{
  "model": "image VQ-VAE",
  "dataset": "gratings and oriented noise at many angles and scales",
  "train_examples": 197500,
  "image_size": 32,
  "crop_scale_min": 1,
  "horizontal_flip": false,
  "translate": 0.06,
  "bottleneck": "vq",
  "downsampling_factor": 8,
  "encoder_arch": "efficientnet_v2",
  "encoder_norm": "layernorm",
  "encoder_activation": "relu6",
  "encoder_depths": [2, 2, 3, 2],
  "encoder_kernel_size": 5,
  "encoder_stem": "single",
  "encoder_expansion": 4,
  "encoder_widths": [32, 48, 72, 104],
  "loss": "l1",
  "latent_channels": 8,
  "decoder_norm": "batchnorm",
  "decoder_activation": "silu",
  "decoder_widths": [32, 64, 64, 64],
  "decoder_blocks_per_level": 3,
  "decoder_block": "basic",
  "decoder_attention": true,
  "decoder_upsampling": "nearest_conv",
  "codebook_size": 512,
  "init": "xavier_uniform",
  "residual_init": "zero_last",
  "optimizer": "soap",
  "beta2": 0.95,
  "learning_rate": 0.003,
  "beta1": 0.95,
  "shampoo_beta": 0.95,
  "eps": 1e-08,
  "precondition_frequency": 10,
  "max_precond_dim": 1536,
  "merge_dims": true,
  "one_sided": true,
  "adamw_lr_other_params": 0.003,
  "max_grad_norm": 1.0,
  "max_steps": 6800,
  "batch_size": 512,
  "epochs": 17.6,
  "lr_schedule": "wsd_sqrt",
  "decay_fraction": 0.4,
  "final_lr_fraction": 0,
  "warmup_steps": 340,
  "weight_decay": 0.3,
  "adamw_weight_decay_other_params": 0.01
}
Rows from block 0 of the decoder of a small image VQ-VAE, named by matrix and row number. Rows with one number belong to one channel. Each number is 500 + 25 x the weight over its row's rms, rounded and kept within 0 to 999. All counts start at 0. Numbers have three digits each. After the name is the row's rms in percent of the matrix's.
Before each channel's rows are labels from the 100 images, of 14848, where the channel reaches its highest value: "strongest on" is what is common among them. Only what is clearly more common there than usual is listed. The data: gratings and oriented noise at many angles and scales. In brackets: how many of the 100, against the usual share in percent.
# convs0: first 3x3 conv (decoder.mid.0.convs.0.weight, 64x64x3x3, each kernel summed), inputs 0-63
# convs1: second 3x3 conv (decoder.mid.0.convs.1.weight, 64x64x3x3, transposed, each kernel summed), outputs 0-63

strongest on: very coarse (86 vs 20.4); stripes at 0 degrees (42 vs 8.5); stripes at 165 degrees (29 vs 8.3)
convs0.54 100:476498460500506539531510499486504532478544481495467519528473508464479498502494522478491498505532465527480511522486465506482494510523557494476528461448538521485506514456509452460487504524479524
convs1.54 098:501517493507472542511482515472478478520514551515494476477463549498496513492545510484508513498541516493451519521471471487533491530490477521511476543496481521546438474496477536514505525517499478

strongest on: very fine (60 vs 19.6); square grating (38 vs 16.6)
convs0.28 136:503488497486517496543497481476502480522536510501496486507461482517541487455525502516489539551550513511516520538520468506430478479513441530519551520510532493508500519492492501505499473500504490
convs1.28 115:514534493475540458485502537558528513538518519508515510544499509523500528502478495462470523542468526481550447518506500513510489480495479477526505498506494514495445508497486463517489541490508513

strongest on: very coarse (70 vs 20.4); stripes at 90 degrees (63 vs 8.4); square grating (46 vs 16.6)
convs0.22 133:534489512492474448492461492523503513508543456479446520518532508514552482492523475522491453531526492505488482512495471510492478502505510500514527519513498457478474493473491527469552454514479486
convs1.22 109:521525500537546492486545514530549530510510498516446486521553484518482485494450477486479522506470517488516496531506514494508510462510522486491511522495522483483570502517554492510516491527517496

strongest on: coloured (87 vs 49.8); square grating (48 vs 16.6)
convs0.3 079:492501522511522538491501544471478483511490521501504503456505494534471501486526461471494475529529494521494507475501537445505534500533502512575489504480495498538455504498465527512462500478515459
convs1.3 090:521467511445484483514516505504525507535518435495533490499555491469513502474480557506523480507479528486535515466514493528463503505463518499494483495493481497511493511455450482474541503495484483

strongest on: very coarse (67 vs 20.4); stripes at 150 degrees (49 vs 8.5); stripes at 165 degrees (40 vs 8.3)
convs0.63 077:537453493501462526517483527497501558506496502520512520487463475486515491525496480501488534527523493500498511499502406500451516496531501521475540505540516497497511475450473488502508479504517495
convs1.63 114:495539513505502534514483474491489452522501539505449482473497555491501492473495496485490511524539465510468516508464525503547543542539463523530491517475493509490464454524490497489498486473489499

strongest on: coarse (49 vs 19.9); stripes at 135 degrees (44 vs 8.5)
convs0.15 080:557481478490490475484500492501486457504466478493523502498492476510478491490518527503513519560490491485568485505498530504444503489502500549504471513524541525508488514450484471531528496540512524
convs1.15 087:500501507500494537501509467449464487527510547523461510473503525496496496475512509506460506531552490532500505517455527481533505548517457526501511498537504491451469483516478485517461486466479499

strongest on: stripes at 45 degrees (30 vs 8.6); stripes at 30 degrees (27 vs 8)
convs0.8 101:485501463477485520510518474486478482474524501483474481505474449535507475502464477482439468523494430512470475530474511482471504481491471516508512490484538476488499520448475505477507498475469483
convs1.8 105:526496491484494469485457496474530504482534493509542475493503481462483511499537549486537517501501480468520517524534494498497466499455517482475509532502488554528486486479475466486527543524494556

strongest on: stripes at 45 degrees (61 vs 8.6); coarse (53 vs 19.9); stripes at 60 degrees (27 vs 8.3)
convs0.4 100:513484481500447529517529443511495470519485514496507461485495485503518474509486456492472505533527470552483505526482563507484490498506513498472534496512532465481489513465519503515512475456450496
convs1.4 117:517496499517458502517493516485497463494499473499542502475501496483516491536536554518546476506512494495527526482543474469479494484449509494456531484453500546518458482493484517479522529469502532

strongest on: dashes (46 vs 16.9); square grating (40 vs 16.6)
convs0.24 095:507512470527447496489516490511482488498443462555480509493483508501512530515537499518494477508470424509492475528500487530493524503470540509487472472491526500512522483505458496503462530513474466
convs1.24 103:500491475505541467483466487469484495510499562497494475493514529467493495517490488515471464507538469481500518477533507475531478490534509505466534542515509536474547459525537494470501485510462529

strongest on: coloured (95 vs 49.8)
convs0.29 094:484469470502523502488520512498520481573527526515492516473476501475517484537535467483521505528469464505479530491471510491500462467512438466521496480494532516477475509540481515489484520526509464
convs1.29 109:520534484474495511480502500498485470516454514498482511498494489501517494504469523523475474494504521459498453465508507514519500458483463508513521560523489509517490491504548543477579475496483456

strongest on: medium (80 vs 20); stripes at 75 degrees (66 vs 8.5)
convs0.47 101:468453488512506470526508538482464485505506489505480489543470462505521461457512484496460513519521507485460514509503450501534528470485461487484454529538505471449485506497502490476496505521483517
convs1.47 120:507485505499470496524523463492513461509500471504512513464460506514549515521532540495508493485506500531562544497528495483459490516477514498474489464464555463469511506478480486488531477478497538

strongest on: coloured (97 vs 49.8); very fine (44 vs 19.6); square grating (40 vs 16.6)
convs0.40 100:512532531510519517530526496500472533510488548534515522474521506482539521528518499530525542516501562498526503504524489526521483512476539549518469491501496486510545499485505531543521524476485535
convs1.40 083:517467504497498487507482470508526503504551486485546492525507507497496481490513426484498495456488526518519484565534499510491540503510501457512508460507456513488487482476491475519471490519562508

strongest on: dashes (36 vs 16.9)
convs0.41 135:501470470505503446558472441496492508510507498487507482521473499506540483477515521515480486534502436530498502564488463509473446483514473505487505509479528504472495518470505505526497486502480497
convs1.41 099:490513497510503539477509489488494497503482520518474515496456530488516516457532456509463512536526500552471488525490503506560485520527474518516474526537487469434465497507500491546503495483474497

strongest on: stripes at 15 degrees (73 vs 8.1); fine (57 vs 20.1); stripes at 30 degrees (26 vs 8)
convs0.52 118:500483485501573467542478434516487524491509500496501467533493530524492503486501505515490492542476467499501504533431486492452485498475488509467532525494517512525493513483490507508506501455463491
convs1.52 128:512489515484468503456525510473502533506499506505541498525511469502503507482522450519524480519509544482495477526494486526517473511489475520454499488547475530484532524486489515538521558557464483

strongest on: coarse (60 vs 19.9); stripes at 135 degrees (35 vs 8.5)
convs0.42 103:492520469561479526487509531514541494494452519481508515456477507524504519538514485480514482531491423501491456513493523476480494502467492509517519490521525541510468523517501499495449518509478491
convs1.42 106:488483503478430515495514496480471524522510494528486515480518530448489508520474572528465477476550480508516517479504506494528505470485513496454486535523526488488502475500462489463507525473496504

strongest on: filtered noise (68 vs 17); very coarse (65 vs 20.4)
convs0.62 092:548504494486461530499508459509480551507508449524512498554479451459472535474518522483494509508459508482540481470472486505512502533473512515483486484477474471507465512490498487481496491514461523
convs1.62 104:456535522505536458517499476477493472512520540502499487469513474494503443527469496469522496503500510459458490517501533454504505525528529512511548476507474548512510471532510459499487486526502497

strongest on: dashes (73 vs 16.9); very coarse (54 vs 20.4)
convs0.46 147:464503522516502506484514518548493475501520459518531495554493483502479470477473499514498519481507497522506515474523510544498490502584475467511483467483519515518480497491503583484473511503497497
convs1.46 106:531473504497526527453477490490529462460463535500486517511491510526455499473502432446489495502491499469502481496512500471482449481434471503475497521492497499494467479511520466489490508492488505

strongest on: medium (47 vs 20); stripes at 0 degrees (40 vs 8.5)
convs0.10 122:472476491476506481499494479495508509498513492499494484491493482545503515484492468491500477519554535497454467516471432490486525472515513491448522507538536430476480526497517512529484510514461494
convs1.10 109:510510523477519511519539496512523466495506465511491521468505547529518527500515481474499549526475453496511487521484530516479518517499515514551510494475526475521501484458481464564530506487526545

strongest on: square grating (45 vs 16.6); stripes at 0 degrees (39 vs 8.5)
convs0.56 089:508500491490447517515492479535487562511492483525543514542492483487484514487562537487474490498578540488480499498518474516520516534480535520491465507508473506503497484501495511546486499487505515
convs1.56 094:455501496524547517499520515503487520449514510498461464460505518509517511508504463494511552538491486487483475492510500477510468478559515534495537472475540504480502499509482462543499536518502534

strongest on: stripes at 0 degrees (67 vs 8.5); very coarse (57 vs 20.4); coarse (43 vs 19.9)
convs0.11 127:517466512483512528533514493516461535472529500494466480533454473545509476480505475502479500515513498472502505526487446496440507472483518494455538511486511466504510510445497526506509478467480481
convs1.11 126:485548510536503500504485517448478477504498499494491494475510587489508502477501493482538471481507506495470516514455519508530501509504481523528476487471492544552448473503478498509489546489510519

strongest on: stripes at 75 degrees (38 vs 8.5)
convs0.37 113:504462497494472451539472485503462482508496485500501475517485493489537455443509478523478512567507466521490482529518460524519530513523510498515502519496523466461482504502497476535539528507478518
convs1.37 094:524517482524541459496514502500541496518521540523470496501520476504497476522492512481486489475503477466489505524524517501486484453515522480478535500480505536478580497521542465510483475520542542

strongest on: coloured (98 vs 49.8); very fine (43 vs 19.6); square grating (40 vs 16.6)
convs0.6 076:540498533497529494535484505494493511540469513498543461521493521542507471478515513486527466455519532522488510525525509489493493542505500481510521491529514481513519470545549531496497459540454503
convs1.6 087:469509540489531493475523504517561525470517478530466514492495473487511504538469506453497510544458500424489485505520516482497478523485527510513490502527500474484470500488462485482514487460525502

strongest on: coloured (100 vs 49.8); square grating (47 vs 16.6)
convs0.12 072:490531485486477491455521534522471512483475517530493501478521474487503495505478502531519464464471497498520534459498507549509525470490523493501519491506430509487564496516485492515475524552491532
convs1.12 080:532442451482486482517475505494514482509511499477540504495490493474468493502464471513506481488526440538516525510496481500505550530482483465511519461483506509481484488458455485535478467516494466

strongest on: very fine (53 vs 19.6); square grating (38 vs 16.6); stripes at 30 degrees (25 vs 8)
convs0.0 130:468474490471473472495474473466469503535515478519467462488480477490475518481497470491467572491466495465515457481492488507484471468516463467478509486503474484513499484456480508468494468475495479
convs1.0 106:497512491513515482489583513538511480445489491490495542478483519516556479488494456498482478509487519503475512496543554510482529498487502521483523499496522507537516523511535476510455512469507516

strongest on: stripes at 60 degrees (77 vs 8.3); coarse (60 vs 19.9); square grating (36 vs 16.6)
convs0.44 109:527499509497470507546506460491478535525507487485475484479499490539535494521504459528495509544508497529523502560491525488485476484513457540505512518544517456492480523459518522521504472454491482
convs1.44 109:520515488532509499515499484481529487494534485518523490486551492497494503538558549506501499481472481495506535495547505474456497482484545483474542507473510553523510485491505465512502492518525562

strongest on: medium (53 vs 20); stripes at 105 degrees (33 vs 8.2); stripes at 120 degrees (26 vs 8)
convs0.13 122:491542476530482463553503496495467499502558466485465519502503488526539470465515516500515491547480473511473495552500512507500512469521471527473514491509525480529491512471487506483483468451487527
convs1.13 130:510475510487488538494522489473500475484458488507486497471499504504548499455517465511509481540499490544537502527467537524516483559501484535478492484527505452465486477492469450522502499479467491

strongest on: coloured (98 vs 49.8)
convs0.9 064:493504531520513503549488505510457483509496558484506480498510555513490470466480496545467487460509519486502529507492484498520500530547513508472542533557537524504524490496512479531494483492513538
convs1.9 071:528481501526501511515455490517509488488495506497533523461469507518494539498557527532496549533509488577496512498472514516483496521517477471493511494494506498483494525474440463536502516544515497